From a checkpoint of a small class-conditioned image flow-matching model.
Training: adamw at rate 0.0017, 14500 steps.
Data: trained on rendered rooms with furniture, 36250 training examples, 19.2 epochs.
Rows from block 12, named by matrix and row number. Each number is 128 + 24 x the weight over its row's rms, rounded and kept within 0 to 255. All counts start at 0. After the name is the row's rms in percent of the matrix's.
# ada: adaLN modulation (shift, scale and gate of each sublayer stacked) (model.blocks.12.ada.weight, 768x192), inputs 64-127
ada.162 131 [168 131 121 144  92 127 122 135 154 125 177  97 141 132 152 122 169 154 153 105 115 140 147 124 138 120 118 159 150 146 156  87 163 132 111 117 120 144 115  98 125 122 100 142 140 134 104 157 107  94 122 157 150 161 122 131  60 158 157 124 135 129 113 145]
ada.163 091 [157 116 111 162 149 149 129 110 137 134 143 105 118 174 145 167 152 180 138 118 134 128 162 121 163  84 126 164 177 183 103 124 133 122 103 138 160  94 149 124 138 114 116 125 140 118 111 131 136 132 125 152 176  66 128 134 152 149 158 169 122 115 122 146]
ada.164 122 [138 113 103 150 151 149 142 132  95 133 158 116 134 146 149 165 170 145 136 104 187 149 113 145 151  84 127 164 158 146 121 123 118 127 103 176 177 144 167 109 102 119 120 129 177 109 108 123 124 123 126 141 178 139 158 130 149 153 160 132 102 122 118 164]
ada.165 098 [184  90 162 153 135 159 157 159  96  80 139 131  93 165 141 145 141 162 146 119 152 149 104 149 156 122 118 153 134 140 161 125 163 118 157 152 147 136 155 137 144  80 101 106 124 106 112 131 107 130 127 152 156 103 127  92 110 139 131  96 113 112 114 149]
ada.166 128 [135  96 116 147  97 138 171 141 144  97  94 140  77 138 147 143 131 126 112 117 123 117  95 154 136  91 126 149 148 174 148 102  89 103 104 115 139 143 126 161  91 124 111 139 118 144 127 133  98  99  98 116 163 123 146  79 158 144 136 123 149 113 115 103]
ada.167 199 [158 144 124 147 144 141 123 143 132 117 125 124 125 132 156 140 183 115 161 112 138 175 124 124 151 198 105 161 145 118 167  82 159 129 140 147 145 144 123 131 142 116  99 115 160 106 108 143  90 107 143 185 145 146 158 128  81 176 161 100 131 106 119 145]
ada.168 111 [ 79 148 123  75  53  90 133 112  76 126 143 139  77 146 118 131 124 102  97 131 116  74 120 156 156 125 113 143 131 144 154 125 117 100  96  92 104 142 122 124  89 141 129 115 123 129 111 135  99  94 107 100 122 209 125 129 149 114 120 171 130 139 107 102]
ada.169 113 [105 168 126 138  89 140  85 137 126 121 123 149 124 118 131 167 156 148 139 125 145 155 109 165 149 199 103 146 141 128 183  67 157 137 111 147 128 158 125 154 130 104 128 112 171 133 117 115  63 109 115 169 148 167 182 114 128 155 161 104 131 116 125 130]
ada.170 267 [140 118 140 130 102 130 121 141 130 131 153 115 122 129 149 122 162 103 140 112 137 157 146  82 144 170 124 158 132 113 133 128 119 150 135 125 133 116 125 113 154 130 119 128 172 118 105 151 119  97 134 146 113 187 146 148  76 158 157 188 108 122 117 139]
ada.171 191 [106 125 141  92  88  99  94 119 151 124 130 132 123  89 110 127 117  98 111 130 100 110 144 174 115 196 119 132 100 114 161  96 150 149 141  99  96 128 100 138 153 144 121 142 111 125 122 133  89 109 138 110  98 189 121 139 113 121 107 122 149 141 134 114]
ada.172 108 [133 167 145 124 108 106 109 116 152 123 129 161 107 111 162 134 164 102 118 107 128 155 120 152 141 179 153 117 130 166 157  58 110 129 132 112 133 149 143 147 121 138 131 127 127 102 139 113  98 103 119 149 132 186 165 109 105 147 135 121 152 139 135 105]
ada.173 140 [155 134 134 153 155 154 126 146 128 118 137 120 115 138 154 149 178 103 151 109 136 174 117  85 149 200 123 164 142 134 155 106 127 138 125 143 154 114 144 122 137 123 109 132 180 127 116 147  96 112 135 175 131 125 145 136  84 173 164 154 117 120 122 162]
ada.174 086 [153 130 131 156 156 133  93 143 131 124 126 143 120 115 148 125 182 113 140 119 140 173 125  93 145 245 121 148 155  91 150  97 129 116 135 146 144 128 125 114 136 132 123 115 162 119 118 136 114 124 131 176 121 134 142 144  77 166 149 123 125 111 129 147]
ada.175 099 [128 100 162 107 150 120 110 128 111 116 130 162 109 110 112 122 119  89 115 130 111 108 119 163 123 219 136 154 115 130 191  77 144 133 118 127 100 120  99 124 150 129 112 120  89 111 120 110 102 124 143 139 124 157 132 118 109 123 101 101 127 136 127 121]
ada.176 115 [135 155 140 131 116 120 102 126 124 131 143 120 120 132 127 132 117 119 112 143 109 106 113  87 147  60 138 159 119 139  72 163 107 123 135 153 123 116 133  93 118 135 104 143 119 169 124 141 156 126  78  94 105 125 105  98 125 117 121 183 102 173 151 125]
ada.177 083 [126 112 110 146 140  99 134 121 115 152 139  95  89 120 121 133 115 117 118 141  76 106 138 102 130  85 133 128 124 116  99 108  87 113 122  96  91 111 131 124 141 139 119 128  49 129 138 150 178 136 141 105 129 114  94  95 121 101  95 173 138 137 151 127]
ada.178 148 [140 139 106 131 135 153 130 137 126 116 151 131 129 132 142 148 166 140 139 125 168 141 142 161 122  73 136 165 132 142 143 127 152 137 133 174 146 146 173 129 111 103 106 124 169 130 100 132 111  99 130 118 160 182 172 149 133 146 154 136 106 130 118 129]
ada.179 114 [151  85 131 123 172 121 101 150  87 110 141 128 153 142 120 155 140  36 150 153 138 108 153 131 138 214 120 147 107 126 157 139 164 117 155 145 130 129 102 168 132 129  73 129 143 135 113 149 119 133 122 134 152 158 126 145 107 146 124 118 131 115 127 120]
ada.180 194 [101 140 125  93 168 139 114 122 124 115 125 148 113 137 101 115 102 121  89 132 146  92 115 179 118  80 149 106 101 157 134 158  97 115 133 123 142 125 128 137 102 119 148 111 131  96 124  93 133 131 133  89 127 137 123 130 188 107 108 118  96 138 112 130]
ada.181 170 [136 111 126 132 132 125 136 135 118 129 144 128 115 118 138 147 143  93 119 129 126 130 134  56 141 119 132 142 112 130 111 148  84 119 144 115 121 116 124 111 142 142 119 132 137 128 116 135 151 116 119 120  99 143 115 131  87 134 134 222 125 132 131 130]
ada.182 132 [145 119 109 169 151 137 165 114 127 132 145 119  91 143 162 153 157 113 141 113 122 158  97  83 168 130 120 138 155 133 104 111  80 110 125 133 160 115 160 130 112 142 107 120 133 116 137 141 149 120 115 149 149 112 131 119 129 148 150 202 127 109 140 146]
ada.183 108 [140 128 136 144 126 112 165 125 115 139 143 140 102 115 159 105 147  88 137 122  90 137  95  70 132  94 112 127 107 127  88 127  73 112 127 114 143 146 139 117 134 130 126 152 123 129 133  99 148 123  97 141 122 162 137 133  86 133 132 179 101 121 136 113]
ada.184 129 [175 137 125 153 227 171  98 133 120 109 146 122  99 158 131 143 167 141 150 100 158 173 104  82 139 119 110 119 134 123 127 116  89 129 115 140 169 102 122 119 101 113 115 105 157  93 138 143 152 117 136 141 146 109 111 129 103 157 151 149 116 106 131 147]
ada.185 120 [112 119 103 146 134 144 162 150 137 125 119 132 103 137 155 146 139 138 135 118 143 115  86 137 110 103 130 112 172 126 110 118  98  96  95 169 153 136 187 114  80 143 136 116 135 120 124  92 142 145 108 134 165 101 156 130 171 118 145 128 111 138 134 141]
ada.186 161 [153 157 130 148 128 133 131 146 144 121 126 129 141 135 151 164 178 115 148 105 142 163 140 103 141 239 109 147 136 133 155  95 133 139 117 137 144 130 118 149 139 115 105 108 161 106 106 148 100 111 152 176 122 149 145 125  76 170 155 148 146 115 114 144]
ada.187 109 [128 128 160 121  73 124 110 147 159 133 167 101 133 106 139 138 146 104 133 137 117 115 130 101 135  97 125 162 122 121  98 135 122 165 132 121 115 121 138 108 141 119 125 150 157 130 105 128 112 105 101 132 112 165 133 142  95 136 156 153 114 147 137 112]
ada.188 142 [148 140 120 142 143 136 146 149 164 111 114 120 141 137 153 135 156 117 161 107 132 169 153 112 122 220 103 128 145 142 181  91 114 140 101 115 145 118 139 109 150 100 111 129 157 105 137 130  93 122 137 183 117 125 162 130  95 168 148 133 152 116 112 150]
ada.189 081 [106  98 106 131 108 151 165 111 113 158 123 116 135 138 131 103 140 122 126 156 123 133 155 142  98 142  83 117 157 109  71 113 110 137 137 141 134  84 148 138 123 143 138 126 149 140 147  92 134 127  75 144 134 123 128 129 127 144 155 140 115 120 146 164]
ada.190 112 [ 79 124 147  87 115 109  70 102 120 156 110 143 128  85  80 109 111 116  95 135 104 128 149 151  93 208 129 112 102  83 128 127 118 142 128 113  94 125  97 109 139 143 151 143 109 132 144 121 127 142 126 101  81 169 112 148 126 103 113 111 115 148 155  95]
ada.191 141 [ 91 137 141 101 129  99  91 113 132 147 111 140 130 105  93 114  81 131 101 155 110 103 152 138 108 123 148  97  99 110 115 168 126 113 136 102  97 124  97 132 136 147 161 127  93 130 147 113 185 154 128  90  92 132 103 145 151  92  90 138 126 143 157 106]
ada.192 161 [170 115 125 164 123 157 123 147 134 121 142  98 114 162 162 145 188 128 162 112 119 160 148  91 160 132 109 175 163 133 108 101 127 134 126 155 156 116 140 113 124 118  94 130 157 146 109 152 117 108 116 171 162 110 134 116  96 174 175 158 131 118 120 139]
ada.193 090 [144  85 121 147 116 154 158 152 147 120 116 120 110 146 155 176 173 160 139 123 133 148 106 136 141 142  93 166 158 128 120  98 119 142  77 150 163  99 155 119 128 123 116 118 156 116 132 122  90 105 138 154 136 121 132 104 115 166 159 126 162 110 121 160]
ada.194 106 [156 102 127 129 167 160 155 133  95 139 136 106 115 145 119 154 139 153 136 116 125 132 179  93 142  94 132 136 158 105 129 124 120 135 146  99 135  97 114 123  99 125 109 137 148 155 121 152 167 109 152 142 178  51 100  79 107 153 143 133 159 126  85 142]
ada.195 108 [107 143 132 145 151 154 132 117 139 148 176 138 125 117 150 132 148  80 143 138 146 147  97  99 144 150  99 124 148 106  92 142  90 135 118 160 169 140 154  85 100 146 129 187 164 140 162 147 144 129 106 127 157 169 142 129 140 144 133 136 124 119 140 139]
ada.196 146 [ 87  95 141  98  94  94 124 128 128 135 123 141 160  80  96 121  85  97 110 149 110 107 130 192  96 209 129 110 101 122 167 122 143 131 148  99 100 124 111 135 156 141 142 136  96 134 138 108 118 137 115 116 115 152 137 140 153  97  96  85 126 141 131 126]
ada.197 142 [153 133 133 148 119 142 122 145 179 109 137 128 131 131 168 133 176 136 144 110 146 173 127 111 131 166 124 153 142 127 143  84 142 117 138 142 146 138 137 130 132 117 105 127 174 121 119 140  85  96 127 170 123 154 152 124  74 179 173 146 152 120 124 133]
ada.198 227 [158 121 128 157 124 149 140 136 152 132 150  98 132 138 161 155 171 117 149 109 144 161 125  69 138 129 105 166 142 110 114 122  95 141 126 144 158 125 149  98 145 111 100 141 171 128 122 153 124 107 134 159 129 131 131 127  87 166 167 170 132 108 130 147]
ada.199 165 [ 98 118 110 106 186 152 116 118  96 143 133 144 119 108 113  88 128 104 120 139 157 131  90 133  99 148 130  95 139 110 143 157 112 117 110 150 152 122 160 111  99 136 161 122 170  80 141 102 147 151 117 120 125 135 152 128 156 121 129  95 124 136 147 147]
ada.200 156 [ 86 117 132  73  78 110 120 123 110 140 127 136 130 121  80 133 102 123 105 136 109  88 133 170 101 138 123 127  94 117 154 119 164 138 160 118  74 149  93 141 136 139 140 114  89 159  95 121 113 110 136  98  93 176 115 155 139  99  98 144 115 149 124 105]
ada.201 161 [163 127 121 145 132 155 135 147 145 116 136 114 116 146 143 151 188 146 149 108 152 150 128 115 120 176 115 155 158 132 160  89 143 127 120 127 144 117 114 124 113 118  96 124 163 113 112 147 101 107 141 162 155 141 141 112  78 178 166 115 135 115 118 143]
ada.202 122 [146 132 126 164 149 142 132 101 135 116 128 130 111 154 165 135 171 166 162 104 149 161 104 138 169 166 125 162 167 122 126 107 123 115 112 163 181 146 165 118 110 115 120 117 166  98 133 125 125 122 131 185 201 115 161 147 168 157 163 119 135 106 109 159]
ada.203 122 [127 129 102 148 155 139 127 121 155 156 107 138 122 125 129 133 137 171 153 129 148 140  91 117  80 131 162 110 140 108  90 146 131 143 149 150 166 116 163 105 141 138 145 121 155 104 141 120 164 143 132 138 155  77 118 153 145 126 143 110 168 114 116 168]
ada.204 159 [152 118 136 148 154 142 136 142 140 133 138 129 128 148 156 150 195 111 153 109 149 177 129  99 131 192 119 159 153 128 162  96 136 127 136 140 154 133 139 124 142 129 113 122 169 120 115 153 116 124 122 185 149 141 155 149  96 180 167 128 134 116 119 149]
ada.205 103 [122 108 136 103  83 149 128 136 130 127 157 108 135  97 123 132 152  85 131 117 158 130 158 105 122 138 113 150 115 133 154  94 120 125 122 121  97 156 152 117 141 132 121 142 141 109 100 117 134 109 162 125 121 197 156 138  69 131 137 172 111 124 133 116]
ada.206 093 [130 135 113 145 165 158 132 136 127 121 137  95 111 180 137 160 162 168 142 127 141 117 129 143 177 128 100 153 169 122  96 137 145 134 141 142 166  94 115 117 144 120 128  72 152  85 123 143 107 138  83 133 158 132  84 100 147 133 149  99  85  89 123 149]
ada.207 097 [103 111 101  99  66 126 136 105  97 118 139 123 104 109 118 148 128  46 120 161 129 103 136 148 128 175 104 157 120 162 143 117 149 117 137 118  96 121 122 177 124 146 110 164 135 112  91 102  98 116 131 131 123 188 168 138 113 139 133 155 101 143 109 100]
ada.208 112 [104 124 137 107  58 114 124  95 132 118  88 128 124 104 142 137 111  93  85 139 113  99 109 163  80 102 155 117 117 164 126 104 133 137 122 113 128 153 136 184 106 127 146 133 109 126 154  86 115 121 114 105 110 150 141 118 114 120 124 109 126 149 117 116]
ada.209 101 [152 106 125 147 151 149 148 128 107 114 148 129 128 156 146 168 150 129 140 108 110 149 137 153 173 127 134 149 146 151 140  93 124 119 140 141 139 122 144 179 126 129  96 113 126 114 111 146 117 105 104 149 177 108 127  99 149 148 137 149 140 125 109 124]
ada.210 164 [125 161 118 136 106 154 139 142 159 146 136 155 156 122 136 136 162 191 115  88 141 158 145 178 121 150 147 163 157 137 155  75 173 138 133 150 131 135 151 120 116 113 118 108 154 138 127 126  75  80 116 152 148 140 155 155 136 142 157 111 144 145 120 136]
ada.211 158 [159 119 153 150 120 167 132 149 126 103 134 131 112 165 160 175 166 148 149 110 156 159 118 117 164 131  92 170 153 161 161 103 141 146 123 167 154 126 144 148 120 104 111 130 167 130  98 142  75 101 129 164 140 132 161 116 114 172 163 142 124 103 115 127]
ada.212 100 [ 88 116 131  84  41 110 116 131 144 153 118 141 136  87 125 107 122 107  88 152 141 118 151 147 107 150 123 131  98 137 154 125 133 142 107  98  97 155  92 118 133 142 150 129 148 121 118  88  98 109 143 103  79 243 126 109  74 107 121 127 104 147 109 102]
ada.213 110 [151 128 113 129 147 136 143 126 107 126 165 141 125 130 128 139 129 152 110 120 137 112 135 170 116   9 143 133 119 154 129 116  96 139 115 123 130 112 159 153  97 110 124 106 101 113 137 104 127 104  95  89 156 126 114  86 127 123 119  88 144 140 121 110]
ada.214 175 [110 159 139  94  96 108 125 121 115 124 117 126 109 105 134 123 143  78 102 114 110 137 118 130 126 156 120 146 123 145 170 110  82 121 141 110 125 142  98 143 136 147 127 127 157 125 106 141 121 113 125 125 100 198 135 119  95 149 134 169 151 143 134 102]
ada.215 128 [155 122 110 165 161 142 119 120 140 110 140 130 122 144 151 144 169 136 173 106 142 157 131 139 159 171  92 149 160 104 167  87 163 124 124 145 166 125 145 131 108 120 100 118 148 120 123 149  93 103 141 171 171 110 175 115 129 166 159  89 131 109 128 138]
ada.216 103 [104 150 107  87 139 137 152 135 120 139 146 153 134 117 108  94 126  70  87 139 120 113 134 103 107 191 105 106  91 139 142 145 114 136  96 109 131 126 110 121  97 133 131 122 146  97 135  89 114 126 116 126 108 149 135 114  72 127 119  93 137 150 168 107]
ada.217 106 [166 121 105 160 181 149 118 145 138 116 153 103 122 161 142 151 140 145 156 126 143 141 139 111 146  48 111 147 148 109  83 135 156 148 132 162 143 125 142  94  81 124 105 136 131 136 121 118 121 138 143 129 167  95 100  90 117 141 143  77 104 112 147 180]
ada.218 079 [102 147 131 104 139 118  69 150 144 147 144 144 136 107  98 153 115  98 133 139 125 118 114 110 125 185 141 124 118  95 145 159 157 109 124 114 111 136 106 126 157 127 147 150 136 131 109 128 162 132 152 116  91 168 146 171 108 113 128 146 126 143 134 124]
ada.219 083 [105 178 116 131 170 152 151 142 112 151 131 134 125 111 132 170 151  88 125 142 160 139 126 111 105 186 137 148 152  99 142 127 124 133 134 165 143 116 155 103 132 160 106 136 170 106 123 119 132 126 139 138 151 162 151 124 128 141 141 118 116 127 132 168]
ada.220 081 [111 130 128 108 165 115 108  85 115 142 107 164 155 113  76 129  82 130 108 123 107  97 119 150 123 136 144 107 111 134 142 125 136 133 122 150 108 155 105 113 130 120 158 118  85 156 153 101 146 152 135 105 116 107 102 172 164  98 101 125  98 126 144 116]
ada.221 221 [172 116 125 143 137 150 147 141 124  95 136 104 129 156 139 159 153 133 157 117 150 127 131 138 156 118 111 171 136 146 178  93 179 136 130 132 126 108 135 147 137 108  91 119 132 112  80 142  97 107 135 145 175 127 143 129 109 156 151 130  95 115 113 137]
ada.222 081 [123 151 141  89  89 146 103  97 165 119 133 130 137 116 113 113 129 197 104 108 143 119 140 182 124 111 113 149 106 169 105 123 158 154 169 131 123 145  97 116 131 129 125 115 152 164 125  86  83 100 117 105 124 179 129 136 141 124 130 115  85 137 138 115]
ada.223 108 [160 127 124 133 160 153 122 142 147 101 145 126 143 133 143 167 149 103 146 120 155 144 133 146 128 138 135 160 126 151 176  86 145 131 149 148 144  97 138 158  95 114 101 143 151  98 105 125  92 108 113 132 144 183 143 116 100 156 142 124  97 128 115 113]
ada.224 055 [150 118 159 120 155 131 137 154 111 120 101 164  86 144 126 171 117  81 108 134  69 101  75 120 141 136 134 142 115 120 139 116  85 140 123 107 115 157 115 108 106 128 110 151  96 122 143 109 129 118  81 106 143 153 111 138 154 120 111 128 176  98 150  87]
ada.225 148 [106 141 131  92  85  82 103 113 137 119  93 165 141 107 113 118 106 115 114 131 104 116 126 177 123 185 131 115  95 141 172  94 145 131 145 118  97 138  90 148 152 137 141 114 106 140 138 118  95 112 135 109  91 183 142 139 136 113 105 101 125 133 124  99]
ada.226 100 [138 130 109 169 115 150 115 143 128 120 129 142  88 155 148 160 163 148 141 131 115 155 123 136 147 204 105 159 169 123 138  72 163 130 139 162 140 133 137 150 103 117  92 124 132 163 115 163  89 121 101 167 180 117 162 107 141 170 144 101 145 109 119 120]
ada.227 135 [165 123 122 171 161 164 137 141 121 109 140 113 139 164 155 141 176 175 157 108 137 156 131  97 147 134 101 156 166 129 111 127 144 115 117 159 167 124 141 115 109  97 102 117 171 135 100 147  99 124 132 172 153  78 138 117 126 172 181 127 143 126 115 155]
ada.228 115 [148  98 134 120 157 126 128 126 115 110 125 120 139 124 119 127 133  89  98 133  96 111 121 119 148  84 129 109  97 144 141 117  97 128 167  72 115  86 110 151 100 139 116 121 115 105 142 123 119 131  98 113 124 169 104  45  65 126 120 117  98 121 144 107]
ada.229 076 [127 108 144 102 141 156  99 187 116 118 162 106 122 116 113 120 163 120 124 114 159 136 149 145 138 111 127 147 119 147 112 124 131 143 133 143 129 123 162 118 126 130 130 116 166 107 106  94 115 105 143 120 156 175 148 135 127 134 132 137  79 146 117 107]
ada.230 083 [145 109 135 162  98 124 111 101 132 116 106 149 128 122 184 166 139  75 136 140 108 148 121 102 150 225 127 146 106 141 138 144 138 188 153 140 158 146 115 143 119 132 106 167 173 105 148 118 104 134 116 167  94 184 141 105  94 160 131 135 142 105 102 137]
ada.231 115 [ 90 124 140  95  83 122 103 122 123 134  92 146 111  99  98 117  86 175  93 142 110  97 135 172  96  65 127 107 102 121 116 150 136 142 134 107 103 109 111 113 135 114 155 121 104 138 139  98 121 133 127  90  96 122 109 120 163  88  97 101 128 153 137 103]
ada.232 103 [146 149 129 129 134 168 139 149 127  87 127 107 148 133 119 129 158 170 156 121 122 142 132 166 141 167 108 150 162 114 166  72 187 138 142 137 129 127 135 147 109 100 106 123 131 134 105 132  95 114 154 150 182 129 152 121 137 158 154 113 150 109 124 143]
ada.233 110 [108 121 108 119 112 139 136 133 114 121 137 127 115 146 137 137 139 175 126 122 179 132  85 192 123  92 129 148 150 171 122 115 146 126 131 190 160 167 162 155 109 116 125 110 153 129 110 109  75 103 109 109 151 170 189 147 176 125 152 128 124 130 110 127]
ada.234 047 [128 152 142 117  94 156 106 185 152 132 140  78 118 130 130 171 148 120 148 108 121 140 108  77 108 212 103 152 135 135 132 132 118 176 108 130 114 117 117 144 124 116 125 132 158 121 106 160 132 108 141 125 125 158 135 118  93 137 131 142 144 130 141 125]
ada.235 100 [131 128 113 151 103 134 145 124 102 136 119 153 125 151 141 127 132 170 137 107 112 120  99 145 143 113 118 145 152 126 148  87 133 139 143 134 135 100 125 133  91 106 111  93 104 141 129 107 119 123 128 122 169  77 134  97 175 127 134 103 114 135 153 145]
ada.236 101 [149 128 115 148 136 134  99 138 141 132 133 128 135 112 155 104 165  75 131 113 126 170 141  78 150 190 112 148 123 120 147 120 104 110 185 143 159 149 127 132 127 149 113  94 190 133 122 178 123 128 159 159 132 127 142 142  73 173 146 139 137 131 113 125]
ada.237 153 [141 118 136 148  70 139 122 143 149 104 114 124 119 149 149 146 139 159 136 110 140 125 121 189 161 121 111 155 144 159 152  88 150 129 111 145 118 134 133 160 130 115 107 101 119 139 113 114  88 117 139 143 157 123 141  99 144 139 135 122 115 126 132 122]
ada.238 104 [120 104 139 129  49 119 113 159 123  97 109 118 100 152 160 150 165 172 151 125 110 132 139 140 159 177 109 154 148 168 130 100 183 164 150 147 132 122 133 130 141 113 130 131 166 114  96 155  63 101 131 154 130 142 148 104 132 144 156 132 131 130 123 143]
ada.239 119 [ 98 153  97 112  56 108 189 138 136 122 124 110 151 105 139 119 156 158 135 123 114 126 121 153 123 174 114 158 152 151 151  77 105 108 130 111 135 138 120 138 144 123 145 129 140 157 118 133 108 111 110 166 129 158 158 160 131 145 141 164 134 108 122 119]
ada.240 154 [153 110 147 138 141 140 119 138 130 111 130 125 125 132 162 149 177  84 141 132 142 155 132  78 151 151 117 155 127 126 148 121 123 150 144 137 145 112 128 143 127 131  90 140 186  95 121 155 108 107 118 150 134 182 147  95  72 174 160 146 121 113 113 131]
ada.241 075 [132 124 165 140 177 178 139 121 116 144 121 115 114  94 111  98 107 208 146 117 171 116 111 101 102 108 105 124 153 135 106 139 103 115 112 149 135  97 125 118 128 120 158 115 137 120 127 135 168 141 144 115 120  91  80  91 111 130 114 124 112 116 137 146]
ada.242 157 [159 149 131 159 105 139 130 133 139 115 141 116 131 139 169 150 193 148 148 111 133 168 146  99 148 195 100 165 141 137 145  87 142 148 122 139 147 117 136 142 129 116 104 132 167 127 108 144  87 107 138 181 143 152 155 116  86 176 177 137 139 118 118 139]
ada.243 207 [152 127 114 138 204 170 138 153 127 112 133 129 118 153 131 146 177 130 148 106 157 156 106 120 130 169 126 145 159 131 162 104 128 108 123 159 168 140 150 125 116 112 117 117 177  93 107 144 120 114 124 164 169 119 160 140 122 170 169 127 128 101 114 143]
ada.244 113 [152 128 150 148 155 126 120 167 152 142 141 112 150 101 147 149 172  90 131 145 122 167 158  61 135 127 110 139 124 136  99 163  98 167 117 121 121 133 132 135 132 131 126 151 167 125 123 148 151 128 149 145 100 168 140 120  87 151 145 147 124 115 118 158]
ada.245 135 [141 129 114 160 126 138 123 119 151 125 139 115 115 145 170 152 192 124 145 110 133 159 127 104 151 181 122 145 176 141 136 104 129 118 134 121 165 137 155 110 121 117 119 113 181 127 135 161 106 121 124 189 160 124 153 127 114 183 178 132 119 108 122 152]
ada.246 137 [128 127 103  99  61 124 133  96 150 144 148 116 128 126 132 110 162 134 100 109 114 111 135 183 123  78 144 113 146 139 122  86 136 119 117 121 105 146 131 104 105 142 127 103 140 132  92  98  86  79 137 107 128 200 139 132  83 131 159 121  90 150 109 115]
ada.247 103 [129 120 104 160 156 151 187 144 133 120  93 146 138 165 118 161 152 181 155 129 131 123 123 114 132 138 122 143 169 130 160 114 130 101 118 142 150 103 151 134 124 114 110 116 133 145 112 142 150 143 144 150 202  47 129 107 192 134 142 120 101 118 109 141]
ada.248 229 [101 116 114  90 194 138 125 119 100 123 133 133 129 109 109 107 133  57 130 148 158 117 115 136 100 175 152 120 109 153 177 144 114 123 128 141 145 121 142 149 110 141 144 132 160  76 116 109 138 146 126 116 132 177 167 145 143 132 126 109 115 122 121 131]
ada.249 128 [116 149 123 103  76 106 149 110 143 138 134 121 145 105 137 132 128  83 105 124 131 117 138 108 123  86 126 162 106 130 128 131  75 144 123 103 118 138 133 128 142 128 130 176 137 120 115 117 110  90 112 105  83 215 154 134  99 133 136 187 135 144 129 115]
ada.250 108 [114 132 135  99  82 127 133 159 104 124 143 135 109 114 144 127 161 100 115 117 113 136 107 139 132 179 121 159 129 159 182  69 109 130 122 114 117 145 122 136 124 130 112 143 146 129 107 140  76  87 108 132 131 224 179 122 107 152 151 136 124 121 112 111]
ada.251 086 [125 118  79 128 134 122 117 145 122 128 166 126  84 109 105 114 120 116 123 119 142 111 121 160  92  95 133 159 125 146 108 107 134  93  94 145 119 188 140 121 110 120 115 132  86 138 108 126 117 113 112 112 127 135 138 155  92 125 123 150 172 140 131 131]
ada.252 185 [143 144 116 169 171 139 119 122 111 140 121 145 119 148 159 133 150 145 154 123 144 168  86  95 142 101 123 126 146  86  85 151 126 142 118 162 167 116 154  81  93 123 120 136 153 136 152 118 120 138 128 133 136 104 136 118 133 140 155  95 118 117 133 159]
ada.253 145 [136 117 129 102 122 128 131 116 102  87 122 116 103 132 122 142 149 136 104 115 147 102 136 174 126  92 119 146 130 145 166  89 145 105 147 129 132 123 108 149  90 137 100 114 133 106 106 142  71  92 119  93 154 180 128 102 117 151 142 121 131 134  97 114]
ada.254 152 [143 145 122 145 121 120 126 127 131 106 145 137 119 128 177 151 185  95 156 116 128 161 106 133 153 175 124 162 126 117 157  88 119 141 135 151 162 113 137 144 130 118 103 119 175 120 117 132  79 103 115 169 127 179 160 127  97 180 160 153 125 126 121 115]
ada.255 113 [103 145 108 105 138 114 121 104 149 136 107 144 155  94 114 107 101 139 101 150 106 131 116 159  88 165 134  88  89 124 130  96 150 168 149 128 110 119 114 141 143 137 146 114  95 131 144  83 117 139 150 121  96 129 126 127 120  93 101  85 144 138 143  83]
ada.256 064 [101 153 155 114  69 107 167 145 113 112 102 152 148 135 138 121  85 126 146 150 122 125 100 124 129 134 118 141 111 157 136 152 149 127 150 121  97 125 101 159 144 137 140 150  94 145 135 128 159 148 117 128  83 141 129 147 153 106 102 185 138 128 126 109]
ada.257 056 [111 174  76 122 102  99 123 107 160 116 129 161 143 139 150 152 105 165 143 120 114 139 142 150 160 159 130 157 118 148 137 136 152 173 114 116 123 178 117 160 100 118 118 139 113 145 149 158 124 146 135 154 119 130 134 102 134 122 109 128 172 133 166 151]
ada.258 032 [135 129 145 114  99 113 116 109 134 126 126 169 114  95 125 160 120 120 124 151 123 130  93 135 118 115 140 127 114 192 168 125 119 103 161 131 127  88 112 144 115 151 139 153  84 109 120 126 141 154 107 138 114 120 162 114 112 110 139 112 123 138 143 168]
ada.259 076 [136 106 108 125 187 141  93  94 105 135 124 158 104 110 130 123 138  46 112 126 121 138 105  91 141  95 149  98  95 117 117 148  59 105 129 117 142 116 113 127  70 163 122 113 149 106 143 122 150 116  92  99 105 192 138  86  85 135 118 130 126 128 126 127]
ada.260 096 [152 142 106 163  97 142 156 148 138 101 147 124 137 134 165 120 168 165 144 104 144 146 123 142 143 107 114 159 152 147 149  91 138 114 127 132 156 136 154 126 159 117 110 151 149 119 112 138  82 108 113 181 178 102 153 125 115 153 165 113 134 103  97 148]
ada.261 047 [ 97 153 146 143 118 142 112 134 130 123 137 122 105 129 146 119 121 126 113 147 124 121  99 126 139 225 131 148 112 133 146 142 131 143 153 142 159  76 122 118 150 139 137 100 153 126 157 134 130 123  99 153 108 108 112 115 161 140 111 162 136 142 128 116]
ada.262 054 [169 153  95 172 101 130 141 126 130 122 149 148 137 107 170 115 125 112 107 120 130 127  97  98 151  73 116 104 116 130  87 174 114  82  78 145 161 102 167 125 109 115 108 105 159 137 149  97 138 141 102 148 121 102 112 104 118 129 135 137 124 144 144 122]
ada.263 030 [139 118 118  93 149 146 125 128 102 147 138 129 102 121 109  94 144 141 112 112 122 104 113 121 164 111 138 144 104 122 146 114 120  99 131 101 120 141 126 131 108 127 122 122 166  94  78 123 128 110 116  78 130 163 121  87  98 129 125 171 115 138 108 119]
ada.264 042 [120 176 117 139 145 138 119 155 137 127 130 126 146  91 146 105  96 123 121 132 154 150 112 138 155 142  86 108 146 128 123 117 107 135  77 149 113 127 155  85 111  98 134 144 101 138 135 121 157 147 129 145 148 121 151 104 127 112 112  78 105 127 172 136]
ada.265 072 [159 158 119 153 132 140 151 155 141 129 151 137 115 146 132 138 153 169 151 112 109 144 119 166 162 134 123 133 166 118 155 109 171 120 132 104 137 152 136 142 124 131 107 127 129 116 124 112 105 130 116 170 212  91 137 118 122 127 141  53 141 114 115 141]
ada.266 098 [ 84 141 134  84 134 104 104 108 133 141 112 146 135  75  89  99  82 114 105 135 114  95 129 159 112 133 147 111 108 131 146 121 109 104 113  93  89 147 101 129 105 138 149 144  86 118 144 104 148 135 137  78 110 157 127 150 140  95  87 116 131 152 156  93]